From a checkpoint of a small audio captioner: encoder norm batchnorm, 4300 steps.
Rows from block 14 of the audio encoder of a small audio captioner, named by matrix and row number. Each number is 500 + 25 x the weight over its row's rms, rounded and kept within 0 to 999. All counts start at 0. Numbers have three digits each.
After each channel's rows are labels from the 100 clips, of 14976, where the channel reaches its highest value: "loudest" is the band of the loudest frequency at the time of the peak; "top examples" is what is common among them. Only what is clearly more common there than usual is listed. The data: struck, bounced, scraped and rolled objects made by modal synthesis. In brackets: how many of the 100.
# conv: width-3 conv, dilation 2 (encoder.blocks.14.conv.weight, 384x384x3, each kernel summed), inputs 0-127

conv.116:487511509508462501453497478515501516469518478497486520517471489507473484519487527489491508519520501545513505486442510495552465513465519478504501483520468493472465480551513518472520514513526476509537482482492484525502522488447494505487538477532505517493483530491510511509454505483514512495489540483515524454475493479479441510488510471477471509517509501497531555509493536531500500502511
loudest: 250 to 500 Hz (46)
top examples: one hit (80); clamped rod (73)

conv.342:538504539487498470509560511449483469423538525531497505541508404526457497515516518512488487492487521522547472504453507533544518475503490527496499533494496481459448521513493467501505470510505457475510563511497510531496501492502544523480483486509501506482483513528539518490505508500483519490478480497507492521449468532512500515469468505475507506490470512523504510505486517552506509551509
loudest: 250 to 500 Hz (43)
top examples: round plate (75); one hit (73)

conv.322:537527506503535483481516499490527462510546503531497526518470534498484462464476500501506546462488554522518464530481488531481527416524468517500468485492537493523463475504470523508514577521533466495503469489464526530524492494473498490478508470476523496550498527485491466497535494465541499491487506498484516531516505499511528480478497518483508490452526498462515478461516503468501484463439
loudest: 500 to 1000 Hz (60)
top examples: round plate (81); one hit (78)

conv.368:485523513490534492476472520519476526523522424507497495545512482506556509524511472470506496475502494546478490514547503455504468495545506469488480491510518537492527535522513512480473518514481488527496522518536480481473504506511468503562436506518526502511462516479514521496511494480546472525495493499508496535486531458462496447468508541509521487488497520497515470534486542528508469502484
loudest: 2000 to 4000 Hz (27)
top examples: hard striker (88); clipping (65); text has "clipped" (65)

conv.362:514508524483511494508516500506516523518490495535459542523476475507493518528465517459488479530468485517459511505532484528490462492502509442505520469506458499477516523509479462484545494480537510483500508505487489540497449488478471474485560478528501503490515488507523487486470519492519509535514462508495484534513549541524508457526485527500498444501529520469503474514516537482487478479486
loudest: 500 to 1000 Hz (52)
top examples: small (68); action: one hit (50); wood-like damping (47)

conv.349:530460492500482509465481473526504489516489459499505483476494486460559526480491460543524520485450542511474505554531491492527496468493484471514498526501489463478499448528483481502464468434477466504470459536487507522506518508513481500503538479473498494514577480500541496487495497520478513489510528541489517505530514513533502469524505543456535527456481479509484497492529529523495524491503
loudest: 250 to 500 Hz (45)
top examples: striker: soft (100); one hit (47)

conv.16:502493509541492464480510514557531507511510478528512474519481508515470487569532464499461482495461500494450486482528500515500512530501534492518528487483534483496559512472498503488522495498498506475526460526500479580474464534496528520497516507522522507464505507497499522457511505458505535492503466490509475463506516466475520484521496471485485488499507527520472493541468532530471484484495
loudest: 250 to 500 Hz (41)
top examples: one hit (64); ring (39)

conv.225:502531539488507477518520505467491521518496541516515474549477475565494484493526516495498554518478515467484495506518510515463499499502525495583484462490474526514495454526458487502507501503457474492478473470477536511471493493491507451463457472539531483487516480520506515507493480472520471488494504504479512440519496454462489516455508521502503481480538514472458467471489521468505523473528
loudest: 500 to 1000 Hz (53)
top examples: one hit (76); shape: round plate (52)

conv.229:513496504463493505490549483496496483523547485546512502547476483498507522504500492497505487527471447508498493482519535519482465538489525488495517510510492498511482480497510497460525450529496482487491465521570488512435445550480474502511517487508507535509508493529528496559511490443508492498502456546536476510476499497490491484488515472489493515493546498491485451503501478542509485486508
loudest: 250 to 500 Hz (40)
top examples: striker: soft (92); bouncing (42)

conv.7:510526484454491477540515516494492514518481540505508539493502494544452493483532494480491529434488485492486495529471502503505507502498508515542475488523544510496488518541483503513527498522513468494456483493470487518497512483484509509480514495508507491538490522509511486469501480498551512511507533486473518536515471486454485502517502537485501536481536515480499514444524455496441568519511
loudest: 500 to 1000 Hz (49)
top examples: one hit (88); round plate (76)

conv.74:490506479476479519538486498463513513482503518528532514497536455474477504519471513486484530532504519490510459494562462518487482533460493475484470498512488482521537494542569522490473475496502522459494493507513469456485483518487512499491467463518493467482470492478487567474491470480471546494507496493494508525527485525514517489546463522479508520480507519488478521528482503495481463489496
loudest: 250 to 500 Hz (48)
top examples: one hit (72); membrane (70)

conv.11:486534492519540467508483479503494533470515541577523514457498522505481466509482495498463469476537540490498492509451492501501530514501534500460509528512458522506524544486496493494524515479513516467504495490450521507495517510475493485481538536502503501475468550535504494484496449497468500487481506478493521514468472465494560494491498499535491502517522507462540457466520507491504516509521
loudest: 250 to 500 Hz (54)
top examples: medium (100); membrane (61); one hit (41)

conv.123:517550519456523489490494525512528509487469473504498538537505496469480488532496490556500476491511501470482477507496447505510495518545498448499540535476474461526496485495520515477486470536509491524511453480441514464517483494519515499515529519530470529470454481448513515498521492506498526501508522556482487480489444472492519503518491517473518474460491525493550523552472490525505516468482
loudest: 500 to 1000 Hz (63)
top examples: one hit (64); membrane (58)

conv.356:501471506515517501489534503486502498488493476475537509494482457487535514481495466529490510535515525529526453480487438460484455497528508474493505500444506495478479509498558503497547457484505493532503526512513441492473495498510523538482457521482498479498496524506501540472495500509524533468502489504492519524466515504498512486556474487518517508458489501473543482485487503490501488504493
loudest: 1000 to 2000 Hz (35)
top examples: hard striker (99); one hit (81)

conv.259:496506480491497505484526451485513481497455492489474497519469507543485451454498504503527491530492471503457498474545494484484540499531500507483488504507528496506475503536545499505526516545477563487494528494480490523502489513555510484568498479534528497525552491469485473471538496500483504520492513512482514568450464533476501447507502473493476535498496510485476521471504478511495497501467
loudest: 500 to 1000 Hz (60)
top examples: one hit (81); membrane (67)

conv.169:496471509501487474512505484453459531525449487493557514510492520529478497475466505492497512486506485503524525492519482494491495506558541477479520480480512500494507480507521488473518526462472476498487462490477533477477515513453542505509508477527574494515504495484510541513502472517519452483465511502477526506485495447472518513544479551503494473510495510494509541482501487481489456483490
loudest: 500 to 1000 Hz (55)
top examples: one hit (98); membrane (56)

conv.119:493507518469500488469461482508493510535503469523523492460467523485497473486475505508502523485502489495474493508465487494526500504540522501484505509523503483521524521527509485511552503465492510482518490504470496532516550460497482516483547498505521508529533523509478585478481492493467467493506474474427473477452514444503553583495472498493502538491543493487514471464507505505498465532524
loudest: 250 to 500 Hz (43)
top examples: medium (94); one hit (83)

conv.28:503432507526464478527519487523503505515507547502473519457499499504532489509481504496497475516462458490501526481516515528503506474523516498508480513499526497516457460542526495484501506508557478497517478519508496479485498515479510482564496517473485533521470516527493523504579516512513503512504506541494488549503497510501509505498480485507497486489519528501502524560509448509496507463518
loudest: 500 to 1000 Hz (58)
top examples: small (80); one hit (68)

conv.12:511509472470512514525507498526471482529513521505501471526471472536487496484475506478484488486484537541531497511485525461515469490474487490537480499529539459510465502509511479512519445506467497497507528504522489488497507471480498523488467503483493500437506518494526524518468522536475506506465546535495520509475473483522496484508491512527510539485537515473489490494478513493514462548474
loudest: 250 to 500 Hz (40)
top examples: one hit (68); bar (51)

conv.376:469536570531504534512526472457460557509494511491470470495549525457466465503510507525477499490519504468483481480553487474466513517493521526491511485516464520488532497482502488515468507477552498511474536482476499560456478510481510492493509538572543486474497502507506523472482490505516495487519507489498498504527490505489476540492541503486471473467479504507470492431468459510495494492494
loudest: 500 to 1000 Hz (57)
top examples: small (79); plastic-like damping (47); shape: closed tube (40)

conv.256:481498515527510513515501507509496519484498474478489494509480552513477495524544525502512479534505496464459454489500542497533536489514501464530511505497543491499510511517556492453478518488488536494480509496479508548488464502501483466510519481498551520476518470506506487482478490507529485483521484491470490496455461515483497488521563506469480489537501528508503484489512494474450505461492
loudest: 250 to 500 Hz (39)
top examples: one hit (58); clipping (43); text has "clipped" (43)

conv.111:487528513505459519499494495514538476500509489451485479535513496496458459496545500468506482499445506498508541539485468486499506483489496526496511527478465553512502534494464531563466488478510518523522513484515534501530493477520510457547497492445517538528490502436488506510474530449488513492474561525484540479500501531508470511482482513521556487444515511560465472499486511554503483474464
loudest: 250 to 500 Hz (42)
top examples: striker: soft (97); one hit (65)

conv.164:506498539468478515501541489489445488531490486507461526492503501471508502564474530465499464476486515530512511533520471496487491509483549491530507516472507502488546470478526485469509537491496552472486462512496505537514509470464480476472462493508495494466503547474499486491483527484517474493490519518505538480483530528509498510525525511500522513504536509515494457526501547491504501478444
loudest: 500 to 1000 Hz (46)
top examples: striker: soft (85); clipping (80); text has "clipped" (80)

conv.6:500476531515508482490486534522495515505511546447446472536447523474503532489501503509497517500508503533461501520507500468486473550536477487528542485514545463500523539445530514518495527478499506521520504524520461485487499503493535493537485466525484472498509481504532476494521491512513477513509494496520461486515477556535430524500545539452493485463518483486492559477507517498506491494494
loudest: 500 to 1000 Hz (58)
top examples: one hit (83); round plate (51)

conv.255:490523471457523525518574493503546473545513469508481528550428436459430495488495499498457494470482495505512476550476495533515481476521500547524512509521507523511476510536512493490512504490503467520521484518514476481526495472509480541508490491512529534528572490498501479512490531500469468467528499497503529532489465476499521485501489467502521531439472542486488516522518533527501526501533
loudest: 250 to 500 Hz (41)
top examples: one hit (64); wood-like damping (50)

conv.71:473501460463520486525503492429473515506504518499520500491483472524451501498484482471486441550499481515503450512517475537510533459469516479495508536494520490505501521501524513526510489543497513506562496502454518473537506505492497499511508476461480469488477463511514501462515496539543570454505514480461536475485478534538458517525509462549518460477503493533476462493475488478469494442446
loudest: 1000 to 2000 Hz (32)
top examples: hard striker (97); one hit (73)

conv.96:482505506510500501500522498483514483507524533543479499502485526512578469484540535481467487490486458499469508512555499519507468545505507494492460463482535520493541465482464527535507481547515491442518510498511476511489493477416500464501509501510500486507472496511499487493536491468489519523522540510463477517468500502526533465471532473450494481532515531491491522527493499525499485518474
loudest: 250 to 500 Hz (40)
top examples: one hit (79); ceramic-like damping (50)

conv.216:491547476531468473465517484460512510455477500529533552512448522486520492484500517510557469485521498491490521519481594539483572519477474519514474506519497495479534541538533470500515508506515535507540509510505470534494502476500490506494492485506515486522528505489526530476482495508507529539470503525532505523475517495470520483490497499490500478530540518476506510502514459466482474494473
loudest: 2000 to 4000 Hz (27); 1000 to 2000 Hz (25)
top examples: hard striker (100); one hit (56)

conv.213:535479517464523513482519489504509479487498545501535472503471522492486461416474484465496559505522526506504534525494519456527541476498552511506474492491511507491518564515518503510494517531511506512530471524523477524526489483486511528547458536486495510520518478510510526506485511548508523528535461515576501531515482509442440508467470542498536495505480443479489488534470481483493503489515
loudest: 1000 to 2000 Hz (26)
top examples: hard striker (92); clipping (85); text has "clipped" (85)

conv.42:510503511542497522535502486466506480514495536538525548454483505544513482492525465490495519517457487486508479476478514496507523524521510530511546463489541487507485497524449517505535515524508513523504504474515487541507494493495496521504440476531456509506492513489553487480487497518484482489491534529493480467518548512511558500502500508513493508517509463532479504465497474485487497500522
loudest: 250 to 500 Hz (56)
top examples: one hit (81); round plate (67)

conv.359:516500492551481502502484508501469566492467497485490569494486554514486456502458454481501487478538524500516518508526494488529483471476501481542531475510504527463473537485508540477510481500508483517474459482524539496495521460424511497481527512485480485512521475492524499496482463516470521511513474520477466460516484505504504513476515427523515493434501490502531529531511511471495487491508
loudest: 1000 to 2000 Hz (26)
top examples: hard striker (100); one hit (68)

conv.204:490526516527506460493510464494473507452517512538528493496526492465540510483489496537476525546486538507522479535457498457518529494508592489550504474465504472466481544488447450493503505511522474454516489500471455514491493493489534480483538476496548537469482482501529459478513485494506478476477510489526496542464480528481520529493494491445498491522505496521509503467470495500492521490473
loudest: 250 to 500 Hz (39)
top examples: one hit (66); clipping (47); text has "clipped" (47)

conv.1:475511487455494468533483512493513470533462483518487509501490490510573479475495528472468484493462491498495481503551509495462487527508568519481476489515460467511521468481443531529517479543483523525465516508512536522511496508472502523501472516532459538531516493483506499511474576511490487536501499543514508514521516495528496516533527490500516525492525514450487440490478520518479516507512
loudest: 250 to 500 Hz (40)
top examples: clipping (66); text has "clipped" (66); one hit (51); string (44)

conv.291:515495500533477502465485466466518554501484447468504500493502518500464493504471482506484476495503495540447545551496558471532506485518497498456520485502497493508467496534539517511448494499570521499479492492510497508444522498480505501490518544501468507514492531484483507532467508500525492459528476486495478508528502515518445505510495485497504532527488548515499475487511516556484544455496
loudest: 250 to 500 Hz (43)
top examples: one hit (74); wood-like damping (57)

conv.114:489482472549495502534474490537467484501526495531475554507462480496483461473519493529511489486478509534455498469512532514467486511462481497500532492548509476493552496516502505482561531495469537487521506516502482513486496490518483491461451514550473498511526494468559516498496500472530527558515500521468480529512521504502517529495501472504538495503515542498491503516475491527493461524498
loudest: 250 to 500 Hz (40)
top examples: string (87); one hit (45)

conv.257:508494493525512456537490513517495521491497477449535509481450564477476504506552537468509466493506471483506472489483476518495468488496530515525459493483518495521502509492473494514511522474494457504525496492501524467493499459446486501474484490476494492512479459433485495478480522481530516495514510497506480469449523551494510521490511469524498521488529515523491542497488444503500499453510
loudest: 500 to 1000 Hz (69)
top examples: small (100); one hit (61)

conv.77:466548504533484523483511512483524518516508498505465484503543448514497520500520453523521507467507486511505512509478476502474519494515492524512487495469468493481496482489511486508539484471486446512543500510481462518536495505531477458508496487513515489528482515491478476487554508504520496501506501507464494507505481486506546502488462559502462479489480531526492519461494530535530482491514
loudest: 500 to 1000 Hz (59)
top examples: one hit (82); small (74)

conv.172:503484517504556471512478528511455490529478505491490518506475538498453492488494472450503529512483460454464511501551488465498514528511516503509534525509461512500484536462490528500486497532478497523492439470490509518512470497480462490485515489527525487539497468473501477475508469513508514494450501503502528510509509495496473495483548544503496483470461514517487539515485525483509511466500
loudest: 500 to 1000 Hz (51)
top examples: small (88); one hit (62)

conv.338:496464503483478469560500508494507507510502517504483466493501525506506506496461471468455504486501529499505501487533481505491487479435540501514487540500485485509530509487515490476525511537508524519496505491546534496497452491469494518506519477489475468526521487458519480492527440508540507523511507477490466510504517489498513510525509500489553550468489493498501551500532513456451518461535
loudest: 1000 to 2000 Hz (30)
top examples: hard striker (97); one hit (64)

conv.301:503535535471526493505508465487451469526491555495561542506498550493544485503488482472477507510519467512534492459522513471468479512484498473518482472511533522538548472485497523563518464516526482502578494500524519518481500520500539518504522515492515488483535551491498505497521537489468496492545492459496496499456487513502499479497513491501488493500517529474496522478504482451508502487515
loudest: 500 to 1000 Hz (55)
top examples: one hit (88); wood-like damping (71)

conv.49:497511503474534487545522517477497476515498468485496508477530488514488498497485514497500513511475533508532469532461491532551501505458490500546443492492466482526458525521495490503479519519526504525538498490532510454507506468524531511460489499497527507495471439464523491542474525501580510478497501482497513488512467483482509465502525489524520544470492506529485501529486492490515509514484
loudest: 500 to 1000 Hz (54)
top examples: one hit (79); clamped rod (70)

conv.50:488484482492506515503494493527499500522487516498521487465497493475467461484510517504509478502464520487478515543484516482506522473513500517508498484494524472492508511494482516529466520495525494497474472489501524492487539506471486466528538523471490490498503477532504459523484534511542500491483538493495502459483491467516488505511548515482487440553511538469487517482493539532521532465550
loudest: 500 to 1000 Hz (53)
top examples: one hit (87); small (81)

conv.152:509461520463539489543479475526522489494494487479496465535444577482485496477463474541484486528510554510509529496509506509538464517480538504484513505523473526505451462553477537492467470513499505487482499461471487462476476467472493512491521497512553497513514475539491529484539514534521485532482490536530487504500510484494512510478460421497447464495469475533515548509511505550485490485489
loudest: 250 to 500 Hz (42)
top examples: striker: soft (97); membrane (65); one hit (59)

conv.191:506528507495486475485556509498488493486495464493475457507519496552499464491510492481507495484486470479505506459505482508476516518524519474522531518498518473495463532543510504504500493486461523573493491505528511467487474472509490494542510509487512476573451483508495449556520501474540494502527483491482497485486469488532451507473545541490479510481523519480508486504456456519514485465513
loudest: 2000 to 4000 Hz (34)
top examples: hard striker (99); action: one hit (59); clipping (51); text has "clipped" (51)

conv.78:529496521504495497512464503527518496493501426502477471504498519482504503518475496481488517450536492502518491514498465528511479486504543519519536524473532498520499482468540489535471540513496508528481470480512555497466489481526485499494471516549517505520455506526463504515538556519510489499490520470499469503492478496503489458508519503539505521493544506476535540491488560501528506510473
loudest: 500 to 1000 Hz (78)
top examples: small (100); one hit (57)

conv.249:529510496466484518531504506496487500493528481456529515451488503482523515512463534485509498548493525501462529499510469515459514477507531548510487480505495498514436521531485510471518473461450497527494532511511480508508502515522498537483499453522508490457492476489501526517460495513493500491473498512520530472514499522496463452481491522486525538494523474496468462511544544533514521499483
loudest: 250 to 500 Hz (45)
top examples: striker: soft (97); large (60); membrane (36)

conv.8:497552483479508513468532506490530511520518503506443516501504487541470462481473512508533475499480542518519532444497463528447495505512500480463538486555495478493487478499461517541571491510511493523477518479493520518457483484493532488551482496508489451462472477474513438493530498509497507553510514472489478473495482463524458524464443540498486507508485538478474487505475482476472486506555
loudest: 250 to 500 Hz (43)
top examples: striker: soft (88); one hit (71)

conv.236:503491495486494493484459495532482532512550519495507469537485527483444514480524559509519488510476531497461493482476484490489440469493531500491491489510484493514496473442505486484542520532493510511464498441483503522473490469514493515520516491532490493524486509492489477553505455500518535492499459490495522503516501497494505514517503459520508534491550488521432575538479533423465491503533
loudest: 500 to 1000 Hz (46)
top examples: one hit (66); string (47)